A small self-supervised audio encoder (BEST-RQ), trained from scratch.
Data: 39062 training examples, 1.2 epochs.
Rows from block 2, named by matrix and row number. Each number is 50 + 12 x the weight over its row's rms, rounded and kept within 0 to 99. All counts start at 0. After the name is the row's rms in percent of the matrix's.
# conv: width-5 conv, stride 2 (model.blocks.2.conv.weight, 192x192x5), inputs 84-95, a 5 kernel for each
conv.78 100:37 60 38 57 40 64 41 52 64 60 31 36 38 55 52 62 43 55 63 26 62 25 52 56 33 49 71 59 59 58 39 38 50 39 36 47 49 62 40 44 44 36 43 46 60 84 27 59 56 46 47 58 55 35 61 44 67 51 42 51
conv.79 109:46 41 50 69 42 51 50 48 40 62 57 61 68 29 49 48 50 74 46 52 35 42 60 38 62 43 45 41 55 53 55 52 59 64 49 55 41 28 41 65 33 65 67 46 66 85 47 46 41 51 54 37 54 36 44 46 59 55 49 43
conv.80 089:24 50 37 54 46 25 48 53 47 48 46 58 55 52 45 38 42 39 39 49 27 47 54 48 43 46 31 52 55 49 44 54 54 46 44 44 46 45 37 55 49 56 56 80 47 49 50 45 23 47 52 50 42 52 25 46 63 55 63 31
conv.81 092:45 57 46 45 38 57 42 34 36 35 56 45 46 39 53 55 61 57 48 41 59 47 54 56 42 48 53 77 47 46 67 51 70 50 72 48 59 39 57 49 46 36 46 67 44 53 51 54 46 70 45 58 58 66 84 52 52 43 61 57
conv.82 101:45 44 47 59 40 42 50 47 34 76 60 23 37 60 41 55 41 58 47 55 46 27 73 57 49 45 47 41 74 72 45 42 53 52 59 26 46 65 61 73 69 44 38 33 24 44 43 51 40 52 49 50 43 44 49 49 59 36 54 48
conv.83 093:42 57 39 57 60 48 52 56 34 51 45 39 39 36 49 68 37 37 51 55 52 56 26 59 24 36 58 54 39 42 42 36 61 42 58 48 65 51 58 54 47 44 70 50 64 28 61 41 47 57 59 55 56 57 67 31 44 51 55 52
conv.84 100:45 58 66 43 56 55 51 76 52 54 59 40 18 60 54 38 59 64 52 35 41 63 57 42 49 63 52 68 58 66 55 57 37 46 40 62 55 72 48 24 64 41 62 59 50 52 54 69 53 53 36 36 41 51 52 45 27 62 55 45
conv.85 098:37 51 55 68 47 56 36 36 48 57 45 40 54 56 65 40 64 45 40 61 51 48 55 46 63 31 61 36 34 44 50 62 40 32 51 33 58 56 66 43 53 55 62 52 53 31 70 66 39 65 55 58 50 56 55 55 42 76 53 57
conv.86 086:48 45 38 29 60 52 64 49 32 48 33 41 26 22 24 26 26 21 35 51 55 53 47 47 34 47 49 65 62 38 50 38 38 45 42 55 48 50 63 55 38 54 41 40 59 54 42 49 37 58 50 56 45 51 41 50 55 56 33 46
conv.87 099:65 45 71 43 49 54 65 63 70 59 65 54 54 33 61 32 58 54 75 73 71 73 28 48 61 45 41 79 38 72 43 60 47 43 64 29 47 34 49 52 65 58 53 52 56 54 54 46 63 38 60 74 31 60 44 46 60 40 61 50
conv.88 101:35 46 22 45 54 57 29 59 55 50 64 37 53 60 51 59 48 59 69 45 73 26 47 57 46 52 45 44 49 74 42 38 45 48 54 31 71 61 50 49 29 63 54 47 65 47 65 29 52 30 55 42 41 34 58 41 39 54 71 57
conv.89 088:50 39 39 53 36 48 47 47 58 43 32 69 62 42 51 37 61 39 63 48 46 52 39 31 52 43 50 70 66 60 48 39 47 62 57 38 74 53 59 62 31 46 56 55 53 29 24 51 47 42 35 58 28 33 26 67 42 58 47 50
conv.90 092:27 64 52 71 52 39 54 34 52 50 40 52 47 42 47 54 53 63 41 40 60 56 42 33 42 21 52 54 67 61 59 55 54 61 55 64 59 43 45 47 51 38 26 32 57 44 45 48 41 43 64 62 56 41 38 46 49 53 51 39
conv.91 098:51 43 51 55 34 46 48 59 46 63 48 46 54 28 45 51 71 63 48 51 49 27 61 51 47 57 56 48 69 52 68 44 40 53 51 52 31 35 46 65 77 47 59 50 60 47 46 63 75 65 49 64 41 43 68 60 60 55 47 53
conv.92 107:53 51 66 45 41 58 65 46 48 25 49 29 56 49 40 58 62 64 57 61 55 52 64 20 58 64 59 47 38 39 58 62 45 58 54 55 44 48 37 53 70 52 45 42 68 40 62 50 52 58 32 41 48 39 49 44 51 35 58 65
conv.93 096:64 42 34 57 58 48 50 51 46 53 55 48 40 40 28 66 54 69 48 58 36 59 49 50 35 66 44 46 49 51 55 52 48 66 57 35 61 39 51 60 46 48 49 26 48 26 26 39 52 31 35 42 43 45 43 49 65 59 58 49
conv.94 095:46 28 48 48 56 47 56 63 63 44 73 42 38 36 60 53 57 49 45 41 28 50 59 38 46 55 54 45 67 53 47 31 53 61 40 65 42 35 64 70 53 56 54 55 51 61 50 50 71 40 52 51 46 48 52 70 60 64 64 51
conv.95 107:17 62 58 66 39 38 34 52 65 44 72 52 63 40 36 32 56 54 37 44 46 55 38 67 51 64 30 32 77 46 61 52 53 39 64 61 49 42 68 44 53 46 45 41 65 65 52 18 28 70 64 46 55 74 52 34 60 41 56 54
conv.96 113:51 44 53 62 49 39 51 51 21 35 47 25 57 39 39 37 47 45 62 42 54 42 61 71 60 63 31 75 62 65 48 55 40 54 51 48 33 55 55 60 50 64 36 32 44 21 36 54 45 74 56 50 43 28 63 60 60 65 53 37
conv.97 092:55 59 30 46 54 45 32 42 52 50 50 48 40 54 46 47 56 53 35 53 48 69 36 44 66 58 55 40 49 52 53 69 47 46 79 55 62 50 62 44 50 56 56 48 60 53 39 60 61 47 62 70 82 31 64 35 37 61 53 58
conv.98 097:55 66 38 44 47 53 54 50 54 48 43 57 43 60 50 64 54 38 46 53 25 45 48 26 48 27 63 51 44 64 55 58 46 42 65 48 64 67 56 68 60 62 57 40 45 67 36 37 50 50 42 62 41 50 63 56 42 41 47 60
conv.99 095:66 39 27 38 32 43 40 58 39 37 49 51 53 49 66 56 28 44 57 67 49 55 38 41 56 27 30 42 23 49 42 33 57 41 45 22 28 63 56 48 65 27 56 52 51 36 31 55 48 53 56 50 73 75 52 57 66 61 53 35
conv.100 097:66 47 49 62 37 45 33 35 40 60 49 44 61 36 56 68 69 49 49 31 60 56 42 98 65 54 57 46 44 55 32 44 48 50 60 37 38 51 46 34 71 46 43 63 35 39 52 48 45 50 43 28 36 47 57 47 52 61 60 47
conv.101 103:33 43 47 56 44 47 54 71 75 66 38 51 54 54 51 53 51 60 48 52 50 54 57 31 69 62 50 61 56 53 42 48 56 54 43 71 52 39 39 59 55 43 57 42 42 44 46 61 29 51 43 44 59 51 28 36 61 43 56 60
conv.102 096:50 56 61 67 51 48 45 61 43 72 28 34 69 60 73 38 51 41 42 41 47 47 22 49 51 56 40 44 46 52 53 52 44 48 60 58 40 41 57 49 36 32 41 49 49 59 54 58 32 32 38 46 56 42 72 37 42 48 39 64
conv.103 112:55 63 48 33 48 58 50 49 28 45 47 57 44 46 58 47 50 64 59 49 70 56 68 40 35 53 73 55 62 39 55 35 55 47 39 46 53 28 70 46 43 66 26 57 61 59 41 63 70 56 59 40 41 65 63 58 39 37 30 75
conv.104 099:43 52 55 64 49 46 57 70 56 45 74 92 62 53 49 43 49 67 67 49 34 53 46 54 61 34 40 53 59 56 39 48 46 58 63 37 56 45 32 54 37 52 47 29 37 43 61 48 61 47 59 73 41 38 37 27 74 46 49 65
conv.105 104:64 53 60 50 50 65 35 49 53 35 55 55 54 68 46 37 44 45 56 59 67 79 63 35 27 52 56 64 50 53 39 56 51 54 69 43 41 65 37 43 46 61 60 52 42 43 50 67 48 65 43 41 65 48 39 56 48 39 55 56
conv.106 106:41 61 25 54 50 64 36 52 54 37 56 47 50 81 64 62 45 28 49 42 30 41 62 50 38 41 47 70 45 55 48 58 68 34 48 67 55 58 41 34 45 57 41 33 46 41 41 68 59 59 42 56 51 47 51 45 39 44 83 47
conv.107 109:39 57 46 45 66 44 53 43 42 30 66 48 32 74 56 49 48 20 54 64 55 55 71 42 41 56 47 53 49 36 67 63 66 41 75 53 32 51 59 49 62 66 53 41 58 43 50 35 53 45 30 31 47 28 46 42 19 44 48 58
conv.108 105:64 48 41 39 60 31 52 61 26 35 45 39 37 52 69 73 29 46 39 52 56 50 53 47 45 48 61 42 58 63 39 38 63 63 33 50 50 52 39 59 57 49 36 36 32 49 61 66 84 27 51 71 56 41 38 60 65 65 41 77
conv.109 107:51 43 46 43 60 51 65 61 45 49 50 41 73 49 50 49 56 58 26 56 38 61 40 63 45 63 43 55 37 54 46 42 49 25 52 59 50 49 41 51 53 59 35 46 50 47 44 34 38 41 37 63 46 45 31 49 42 44 59 50
conv.110 099:22 62 50 53 70 53 62 47 50 61 50 46 37 66 57 47 42 70 44 65 50 65 71 48 59 33 49 57 67 68 37 51 23 41 55 45 52 36 38 46 39 39 44 45 49 40 64 47 40 46 50 56 65 51 46 49 44 42 49 59
conv.111 105:54 72 53 41 44 48 43 57 45 35 59 59 46 24 49 44 42 48 37 47 30 53 62 75 43 37 34 85 59 59 44 58 63 36 41 41 44 57 44 40 42 34 29 49 56 46 64 60 60 47 40 41 35 56 47 57 41 30 31 62
conv.112 101:41 46 52 43 37 24 62 53 85 64 50 23 45 62 55 54 49 52 56 41 34 53 40 61 46 53 42 64 47 65 52 74 51 52 55 63 35 31 57 52 75 74 50 45 32 26 47 46 69 36 52 49 52 50 57 62 39 37 48 56
conv.113 101:57 34 42 37 66 40 37 64 49 51 56 61 54 43 61 54 44 41 50 37 57 49 35 41 47 56 35 58 57 39 50 61 43 61 40 37 35 50 30 34 50 54 50 38 33 42 68 66 46 39 56 36 46 39 39 34 35 47 54 51
conv.114 100:24 39 51 45 37 61 51 51 45 43 64 75 94 54 46 68 52 64 49 49 63 49 76 54 42 42 59 31 62 46 54 45 36 59 53 76 53 51 46 44 45 59 59 60 61 49 49 55 52 24 45 41 49 29 45 53 45 51 74 59
conv.115 102:46 29 47 55 42 44 38 65 42 49 47 47 59 48 43 63 55 34 44 35 34 61 29 51 52 41 68 49 41 53 60 40 39 55 51 70 46 53 60 59 32 40 58 44 66 56 55 55 49 76 62 53 59 46 58 48 55 51 60 55
conv.116 089:60 40 72 63 53 36 57 61 49 55 46 49 48 36 58 41 64 31 41 47 37 61 46 55 69 59 39 25 33 55 47 65 64 50 58 52 56 67 50 50 42 51 38 42 62 36 47 42 68 33 45 56 36 51 55 37 54 46 55 50
conv.117 102:42 54 54 34 64 48 51 56 35 44 56 23 53 56 46 42 45 54 36 54 37 73 55 61 41 63 61 51 61 40 58 52 42 39 46 58 45 60 59 45 45 62 54 68 57 51 47 63 70 44 43 65 65 65 53 40 41 74 52 78
conv.118 100:59 42 40 55 38 33 40 33 55 34 73 52 64 45 62 37 42 30 53 61 49 51 48 33 58 69 74 57 56 34 46 53 44 79 52 66 61 44 44 39 48 43 39 33 40 58 47 31 39 48 56 50 30 32 36 52 62 39 49 57
conv.119 104:40 46 73 34 45 63 52 55 39 43 26 65 62 55 48 64 53 41 44 37 48 43 31 43 29 27 29 45 47 57 64 29 62 51 42 37 44 53 45 53 53 49 34 74 56 51 35 54 61 43 48 55 48 41 52 48 49 65 45 60
conv.120 106:47 34 57 56 60 56 54 44 30 40 34 47 49 49 36 42 50 51 45 67 56 69 52 48 47 66 48 38 68 46 54 53 65 50 65 26 56 57 55 43 43 61 65 54 39 26 47 65 64 41 72 54 45 60 67 64 64 28 54 37
conv.121 099:52 63 52 68 23 60 42 50 60 56 41 46 42 18 50 38 37 41 35 43 53 41 62 65 40 40 61 36 42 57 38 32 57 39 67 57 52 57 60 54 55 46 56 61 43 47 50 50 50 49 46 70 44 55 70 60 40 29 53 44
conv.122 095:41 49 41 55 46 45 49 57 66 39 63 58 45 42 41 74 60 45 34 47 48 57 49 51 79 45 56 62 66 60 54 49 46 40 51 37 76 42 48 37 49 55 43 29 50 52 59 28 53 71 47 33 42 45 69 68 59 59 49 72
conv.123 105:47 52 47 66 62 44 71 45 47 59 50 61 22 28 71 54 42 47 42 62 52 55 53 35 53 51 27 39 49 29 48 53 49 45 43 52 51 40 33 43 54 52 27 43 33 38 44 66 46 45 52 56 54 41 43 38 27 26 59 71
conv.124 104:60 36 39 56 27 30 57 64 42 48 50 74 36 41 33 26 46 62 79 46 21 71 60 45 31 60 43 51 61 53 47 59 47 40 26 65 41 69 49 33 62 59 47 46 50 29 39 42 39 52 67 56 48 53 25 57 83 64 33 43
conv.125 106:61 53 60 35 48 51 52 60 51 62 75 76 61 47 50 60 48 38 57 31 82 39 53 34 66 53 38 68 54 54 63 57 56 57 53 50 44 41 22 46 63 39 48 53 72 63 39 54 58 56 36 44 46 44 63 50 37 65 43 51
conv.126 091:76 65 27 67 54 43 49 44 44 35 50 58 60 41 54 53 63 63 41 37 38 25 54 57 45 36 53 45 51 37 72 55 53 52 52 50 47 47 80 54 38 51 48 30 50 37 73 68 40 24 53 25 47 45 48 29 46 57 38 57
conv.127 101:53 61 55 43 73 52 49 65 59 68 46 50 50 61 48 55 47 52 51 66 43 71 47 54 55 29 37 59 66 49 39 51 51 58 59 44 43 57 80 53 64 58 53 30 39 68 50 63 54 67 60 25 65 51 41 39 48 50 57 53
conv.128 103:54 34 46 52 48 51 40 68 59 56 41 54 63 37 39 44 71 55 58 38 41 39 46 60 32 46 38 58 67 73 59 33 56 63 41 45 52 36 73 56 27 40 57 36 49 72 52 38 51 56 56 55 45 38 56 40 48 50 53 57
conv.129 110:44 68 45 51 63 51 41 44 38 45 56 17 55 84 44 67 27 36 37 49 37 40 52 63 55 41 22 61 61 42 46 51 45 46 61 49 57 61 57 45 69 51 51 23 49 69 52 43 33 58 57 48 42 49 44 53 80 37 25 68
conv.130 103:27 44 52 65 35 42 37 39 42 41 37 50 28 38 63 63 64 43 49 34 62 53 70 29 38 60 56 37 56 55 53 52 35 52 43 59 56 52 58 49 45 69 54 56 48 30 29 46 65 52 69 45 49 57 51 70 63 37 59 41
conv.131 095:44 70 47 52 62 77 45 46 41 76 17 63 33 49 43 56 34 33 39 37 54 46 59 55 55 42 37 74 55 55 44 76 54 49 49 58 62 65 45 57 25 47 62 53 58 50 44 61 44 40 51 54 55 29 45 58 29 37 55 40
conv.132 103:55 77 56 35 44 53 50 29 33 57 66 51 38 33 74 66 37 39 52 34 59 51 57 49 42 59 66 41 42 46 37 43 39 31 29 42 46 49 62 41 68 56 45 61 44 57 53 18 75 64 58 62 64 53 42 39 52 32 59 65
conv.133 097:47 73 31 52 45 50 37 59 50 48 50 56 37 36 46 37 36 72 50 48 27 49 50 42 35 35 27 40 59 70 44 37 50 74 42 38 39 29 44 43 16 56 55 37 53 40 44 56 65 59 51 60 47 31 54 46 62 40 30 48
conv.134 107:43 61 48 68 51 47 41 49 49 54 52 43 35 55 53 53 37 44 51 45 59 63 48 76 37 37 46 42 78 34 57 52 77 35 44 47 38 44 43 46 57 37 52 62 68 46 69 36 39 59 41 37 58 71 60 57 36 65 42 50
conv.135 095:60 38 60 45 38 49 44 49 54 62 46 66 61 55 62 50 74 58 68 56 65 48 58 53 45 56 57 83 33 44 43 39 59 57 52 60 49 43 57 38 55 40 46 47 47 62 58 52 41 31 55 62 41 55 68 79 53 56 40 37
conv.136 099:51 47 46 61 52 50 30 42 70 63 42 39 59 49 58 24 43 47 52 61 45 56 36 45 58 60 38 42 41 57 50 51 65 79 58 38 32 44 39 41 33 41 72 48 47 27 89 38 05 35 52 53 48 40 58 46 39 61 38 35
conv.137 097:60 70 53 65 58 40 23 35 43 43 47 55 35 63 48 71 47 58 60 48 40 47 65 34 37 70 41 55 61 43 70 60 50 28 38 54 53 39 44 53 53 77 64 54 64 57 54 43 56 51 65 71 47 63 61 55 77 44 44 52
conv.138 097:44 45 67 53 36 44 34 54 33 29 68 62 55 39 52 74 47 45 45 55 52 35 93 39 34 61 57 58 43 56 61 63 45 34 69 48 53 46 61 56 52 44 55 28 44 59 56 37 54 72 49 45 37 48 61 32 37 30 47 54
conv.139 102:55 49 54 37 42 52 59 39 71 49 28 61 43 39 54 54 52 47 64 64 50 42 41 29 49 58 49 31 53 45 46 57 47 47 49 59 52 30 56 49 44 44 43 37 39 58 38 66 56 46 52 59 35 38 45 45 46 53 55 48
conv.140 098:50 35 53 63 60 64 53 30 65 51 48 42 45 39 36 27 62 61 51 48 53 31 56 53 53 48 35 69 50 57 35 54 45 59 54 40 34 27 47 54 48 33 43 48 52 61 30 47 49 43 86 53 47 56 57 50 39 36 47 48
conv.141 101:32 55 51 60 67 52 50 70 52 41 67 56 55 54 33 34 51 55 55 37 55 48 49 42 47 84 41 62 56 56 47 35 39 51 56 33 74 39 40 50 66 60 45 54 56 47 42 53 52 61 34 61 55 39 51 44 54 36 56 64
conv.142 100:38 47 23 46 44 55 50 46 57 39 52 41 39 50 64 38 33 38 38 61 42 60 57 43 63 47 38 29 64 41 38 50 52 47 46 43 37 58 67 53 26 41 39 63 43 22 70 67 53 61 68 40 47 53 57 31 40 57 57 55
conv.143 094:47 62 64 57 51 82 68 39 61 56 37 55 58 35 51 49 57 54 33 68 47 52 50 25 65 51 36 52 39 47 50 56 84 41 75 39 62 35 48 46 29 25 45 60 57 66 61 54 51 50 75 57 58 55 69 45 43 55 46 67
conv.144 087:42 43 38 54 74 48 45 40 52 45 27 38 50 67 59 44 42 32 70 27 39 49 58 55 59 24 57 59 41 83 71 57 59 69 65 46 42 45 61 47 53 58 63 33 43 42 56 47 43 42 53 65 58 49 33 44 68 38 66 31
conv.145 099:68 59 58 58 40 46 37 30 29 44 84 36 43 46 43 56 46 40 55 22 39 70 57 41 59 44 61 42 31 43 54 60 43 55 55 55 35 53 63 54 41 46 62 65 67 46 46 42 30 32 61 67 49 52 48 38 47 52 67 47
conv.146 096:49 60 61 64 85 37 44 24 61 22 61 65 58 37 37 61 45 50 49 18 66 42 61 36 43 48 63 50 66 28 67 50 54 56 45 73 59 46 50 64 61 45 55 55 62 56 50 70 43 58 44 59 56 85 61 47 51 63 37 55
conv.147 090:48 53 61 51 62 51 39 46 58 75 42 62 60 42 63 26 53 52 40 30 64 65 54 75 48 46 23 51 50 31 58 54 55 56 60 53 42 42 32 52 54 57 56 55 54 28 79 42 50 64 56 51 54 55 33 24 47 81 59 47
conv.148 094:41 47 50 51 35 64 52 37 50 56 46 57 49 32 45 53 73 52 64 54 45 51 68 63 53 34 52 37 31 50 46 72 51 70 70 39 34 54 44 53 38 47 61 66 53 57 46 26 31 55 66 56 70 49 46 55 41 67 53 68
conv.149 096:54 49 53 56 60 39 45 42 47 59 42 48 65 44 48 37 64 45 62 52 65 68 63 39 48 64 33 92 64 49 54 49 56 32 66 54 64 34 44 53 66 26 54 48 57 38 60 73 61 47 55 42 67 57 52 46 48 40 44 41
conv.150 099:49 34 24 45 45 39 47 52 68 48 46 38 66 57 59 64 60 68 54 62 42 43 43 54 54 42 52 51 57 26 42 36 33 51 53 36 48 78 56 62 50 63 39 53 43 61 63 37 63 44 32 32 55 51 57 41 72 32 66 47
conv.151 114:45 06 52 44 48 48 36 45 37 43 59 26 39 50 63 45 44 41 68 64 54 73 54 34 61 47 65 53 63 51 46 47 42 35 51 60 38 54 51 36 45 37 36 53 60 70 54 48 29 39 63 37 43 63 43 51 46 73 46 50
conv.152 103:39 63 47 52 48 62 53 48 64 61 39 65 56 56 53 62 46 57 42 43 49 58 50 80 41 34 74 36 62 44 64 39 54 54 42 45 34 59 32 52 36 57 65 77 51 78 41 50 41 62 61 51 66 49 53 28 53 45 41 47
conv.153 103:56 40 73 51 47 30 48 55 41 52 56 63 48 68 52 51 39 32 31 43 43 34 68 45 22 49 55 19 77 48 55 42 62 51 48 56 49 48 48 54 49 41 34 60 46 75 52 62 53 52 65 46 51 50 39 48 42 54 38 54
conv.154 096:39 37 53 55 31 28 28 47 44 70 34 35 48 63 56 54 25 34 42 50 57 33 42 50 24 73 61 55 38 60 66 42 25 42 55 65 33 39 29 33 52 46 37 47 39 51 49 69 61 46 57 34 31 65 38 35 54 34 41 56
conv.155 101:45 47 44 32 58 32 54 47 63 43 54 37 43 75 73 25 58 48 45 38 40 57 54 49 25 50 56 40 38 35 45 46 39 61 32 32 63 59 50 63 43 58 69 48 42 60 36 12 50 56 53 45 32 39 67 52 47 53 49 47
conv.156 108:55 48 40 59 41 52 58 40 38 52 61 40 73 67 53 57 70 67 22 18 53 28 47 82 48 36 66 51 48 63 46 48 58 47 43 68 55 45 44 55 61 48 61 36 53 50 75 46 58 53 57 39 42 57 52 34 34 63 56 52
conv.157 100:51 47 48 52 51 59 46 57 47 39 54 59 52 41 47 54 71 37 58 50 50 58 53 51 40 53 62 47 56 24 53 80 78 41 56 59 38 37 49 43 48 32 58 59 45 59 63 63 71 47 41 37 30 56 54 60 47 60 50 22
conv.158 094:70 58 64 57 65 44 69 53 43 34 57 39 49 52 41 45 62 48 31 43 19 25 46 60 45 39 64 47 46 41 54 76 53 59 40 35 47 36 51 56 36 50 78 37 57 54 49 55 36 48 51 37 56 54 58 51 39 51 30 38
conv.159 098:63 70 47 48 44 44 52 45 54 51 34 49 40 64 62 42 53 44 56 43 57 66 50 55 67 55 29 38 22 48 34 24 45 64 67 43 45 61 49 55 56 62 58 39 71 55 46 60 44 46 22 40 64 58 50 39 76 62 58 70
conv.160 106:49 51 46 36 67 65 53 52 33 50 58 28 74 22 80 68 47 34 42 63 69 42 59 40 38 47 57 43 38 27 43 64 51 42 43 47 55 44 41 36 51 46 62 39 61 38 48 58 53 39 59 46 42 68 47 38 35 59 51 49
conv.161 111:55 41 56 45 33 32 52 77 47 64 58 68 25 52 55 68 46 48 45 48 57 55 38 54 57 57 32 63 59 50 65 48 69 51 52 49 20 39 59 58 59 40 27 56 54 56 41 72 50 48 45 42 31 51 54 75 52 56 54 40
conv.162 110:51 51 57 43 42 63 67 60 71 70 61 61 37 51 46 54 44 63 49 49 61 43 49 44 48 70 36 66 69 74 46 57 49 61 61 61 46 55 30 47 48 50 54 59 61 45 59 46 52 49 34 53 62 48 50 53 46 47 33 51
conv.163 099:60 38 35 38 50 53 40 56 47 49 49 56 83 58 57 52 60 47 28 55 50 54 49 61 48 62 58 66 52 51 59 46 45 41 52 61 57 14 45 39 72 47 57 53 30 34 52 74 45 47 51 57 47 28 42 65 54 68 60 36
conv.164 099:59 54 59 51 30 59 51 65 51 50 51 48 38 34 77 61 50 48 45 67 56 44 38 32 48 50 62 38 56 36 54 61 51 61 43 45 49 27 46 53 47 63 55 45 32 58 39 36 42 59 48 37 34 58 62 31 46 45 60 39
conv.165 099:56 40 45 41 40 51 67 46 57 42 52 37 45 78 56 49 54 53 41 47 38 61 40 73 37 65 44 45 49 66 43 49 32 47 71 52 48 44 49 54 54 47 39 58 32 40 67 51 50 65 52 57 64 49 44 49 62 66 46 53
conv.166 104:33 52 51 48 58 44 47 34 36 38 62 41 63 29 44 71 55 64 45 58 59 23 48 38 60 51 52 45 54 46 44 63 56 29 65 48 32 29 26 46 56 29 69 60 46 57 64 40 32 71 43 45 18 34 53 64 42 45 44 54
conv.167 101:56 47 70 50 41 55 66 70 76 81 40 72 46 43 44 65 76 53 38 68 25 55 46 46 57 72 26 56 20 71 44 53 56 47 34 67 49 47 38 66 66 58 51 42 70 53 44 42 32 45 66 57 51 69 54 16 24 50 55 38
conv.168 096:46 50 59 40 47 53 42 67 46 60 33 49 39 39 36 43 63 52 46 65 54 53 75 58 44 50 44 60 46 46 33 17 53 28 59 56 53 53 33 49 52 48 42 28 53 46 28 76 29 55 62 34 62 45 26 49 60 52 38 64
conv.169 094:39 39 57 54 57 63 42 39 65 51 34 41 47 63 47 71 40 55 38 57 45 63 35 41 58 60 78 54 37 43 51 50 46 26 41 50 49 56 44 40 49 45 61 50 53 37 72 53 47 50 34 54 68 47 56 39 50 52 43 57
conv.170 089:48 44 45 65 44 62 53 44 41 60 41 36 56 50 53 34 69 51 28 50 83 70 54 57 67 57 44 38 44 41 43 45 54 35 67 69 59 49 44 48 50 79 45 48 65 56 48 39 47 55 38 37 81 55 50 62 57 56 46 43
conv.171 096:61 59 47 39 69 48 58 65 50 56 57 54 47 39 50 55 43 68 68 69 56 53 43 63 20 55 63 67 50 50 60 50 53 32 41 41 63 25 42 46 52 55 63 42 42 41 48 34 39 39 34 49 58 25 42 53 57 35 56 51
conv.172 086:66 58 71 63 49 43 33 41 41 44 51 49 50 50 43 65 29 42 53 65 39 43 57 54 57 41 46 52 71 44 62 69 65 56 41 59 45 62 80 68 62 44 47 68 78 41 58 53 46 34 58 75 70 63 61 65 35 50 35 69
conv.173 096:33 62 37 49 62 31 45 31 45 41 42 38 38 47 51 51 52 59 33 33 33 46 61 38 53 36 57 55 45 48 74 77 71 58 70 36 50 57 44 48 56 86 46 67 64 60 54 49 47 52 45 44 51 51 50 65 59 52 46 42
conv.174 092:55 41 43 49 64 42 38 32 58 44 50 40 29 64 47 68 62 40 36 37 50 59 60 55 37 52 61 45 64 36 52 62 62 50 30 62 33 34 19 28 46 53 48 43 44 76 76 62 60 16 65 57 45 67 47 29 48 40 46 43
conv.175 101:41 62 76 54 46 56 45 35 47 62 56 49 40 70 47 54 43 35 58 46 78 34 57 55 53 48 42 65 63 57 48 52 49 47 62 67 33 51 43 37 58 35 44 41 44 33 53 39 47 36 50 53 47 60 37 54 55 58 47 73
conv.176 087:59 53 36 62 44 52 40 29 73 61 39 58 65 58 30 44 60 54 54 50 56 61 42 54 69 37 41 39 51 61 58 57 70 51 43 46 45 44 56 51 56 38 37 68 45 50 65 63 52 45 36 54 55 71 49 56 58 52 35 48
conv.177 120:48 57 35 30 47 58 36 43 49 34 54 27 40 32 54 72 58 35 54 31 59 49 26 51 54 55 32 47 45 52 55 37 28 54 45 59 64 74 55 52 68 45 40 63 59 67 46 45 47 44 39 53 40 54 45 46 39 46 48 52
conv.178 087:59 52 37 44 66 50 53 39 56 63 43 50 59 58 43 49 62 50 49 42 59 81 53 21 48 69 63 62 42 36 43 40 32 54 46 49 67 58 54 45 41 51 43 47 47 43 40 56 45 62 60 58 43 40 48 63 45 53 41 63
conv.179 091:44 37 41 34 46 34 65 39 51 47 74 55 61 35 45 28 61 54 58 46 64 52 38 53 76 55 62 48 44 66 57 44 58 60 60 56 38 31 39 27 50 34 32 51 45 67 47 31 54 49 57 56 62 60 47 53 64 40 46 44
conv.180 095:42 39 44 37 64 33 34 58 63 51 44 41 37 69 51 54 58 60 67 67 37 37 65 85 35 61 60 55 40 77 46 59 22 33 32 29 63 63 50 42 60 60 56 56 77 42 43 59 45 36 52 51 56 44 51 67 50 42 56 49
conv.181 089:47 44 56 35 65 33 46 65 61 52 67 51 33 64 29 61 57 57 53 50 66 47 41 69 55 45 51 47 57 30 50 56 47 51 56 62 44 67 59 69 71 40 54 50 61 48 37 54 55 51 61 31 63 64 78 58 61 60 36 29
conv.182 087:47 56 42 27 37 43 41 49 47 68 61 46 59 53 50 31 47 39 37 45 46 69 53 73 51 49 60 65 26 44 51 58 36 33 41 35 55 53 32 34 43 62 38 39 29 44 27 48 56 57 50 59 55 68 36 49 52 43 51 39
conv.183 095:45 48 33 28 38 50 55 39 59 77 56 51 39 32 65 51 44 47 52 44 63 46 36 58 49 42 58 40 31 47 42 58 51 36 52 32 50 69 70 57 47 52 43 46 32 30 49 67 62 61 45 54 43 49 19 48 40 24 53 41
conv.184 105:57 50 49 64 44 33 35 48 58 55 58 41 62 53 55 40 50 66 49 77 50 44 59 58 49 38 61 32 25 72 86 44 46 49 46 28 52 34 56 58 42 55 43 59 48 59 40 80 38 69 46 37 33 53 32 49 57 62 45 51
conv.185 098:51 66 40 34 54 37 63 43 49 55 69 52 69 34 50 33 56 63 77 59 51 29 55 47 36 29 39 54 38 50 68 47 52 88 54 55 54 43 31 51 40 35 58 74 83 64 58 43 67 41 59 47 55 50 35 57 71 43 66 57
conv.186 107:56 38 61 43 55 61 60 56 26 40 58 64 23 38 70 14 41 62 54 70 80 66 50 37 62 46 34 48 35 39 38 40 57 41 56 64 62 48 36 60 52 48 40 67 54 56 67 51 31 69 58 50 62 65 48 64 32 53 54 39
conv.187 099:49 43 43 39 70 52 41 34 69 62 47 44 59 60 55 45 19 43 44 64 58 36 27 36 41 73 51 36 51 59 45 39 41 43 44 37 54 41 40 67 48 54 67 32 48 54 68 45 50 47 43 43 43 20 49 65 40 30 37 54
conv.188 104:51 40 56 39 39 32 45 53 59 42 52 35 63 44 53 46 53 47 38 35 59 43 39 63 59 58 49 56 47 43 34 51 42 56 49 35 47 53 45 43 52 40 40 62 47 57 44 75 61 23 57 36 27 41 56 60 45 68 48 26
conv.189 103:46 61 47 55 48 44 41 56 67 56 41 42 61 60 66 52 57 74 71 64 31 66 58 52 51 40 45 19 49 47 47 50 72 38 59 53 59 63 51 59 39 40 51 59 66 61 34 70 56 44 67 59 56 48 46 49 57 57 49 43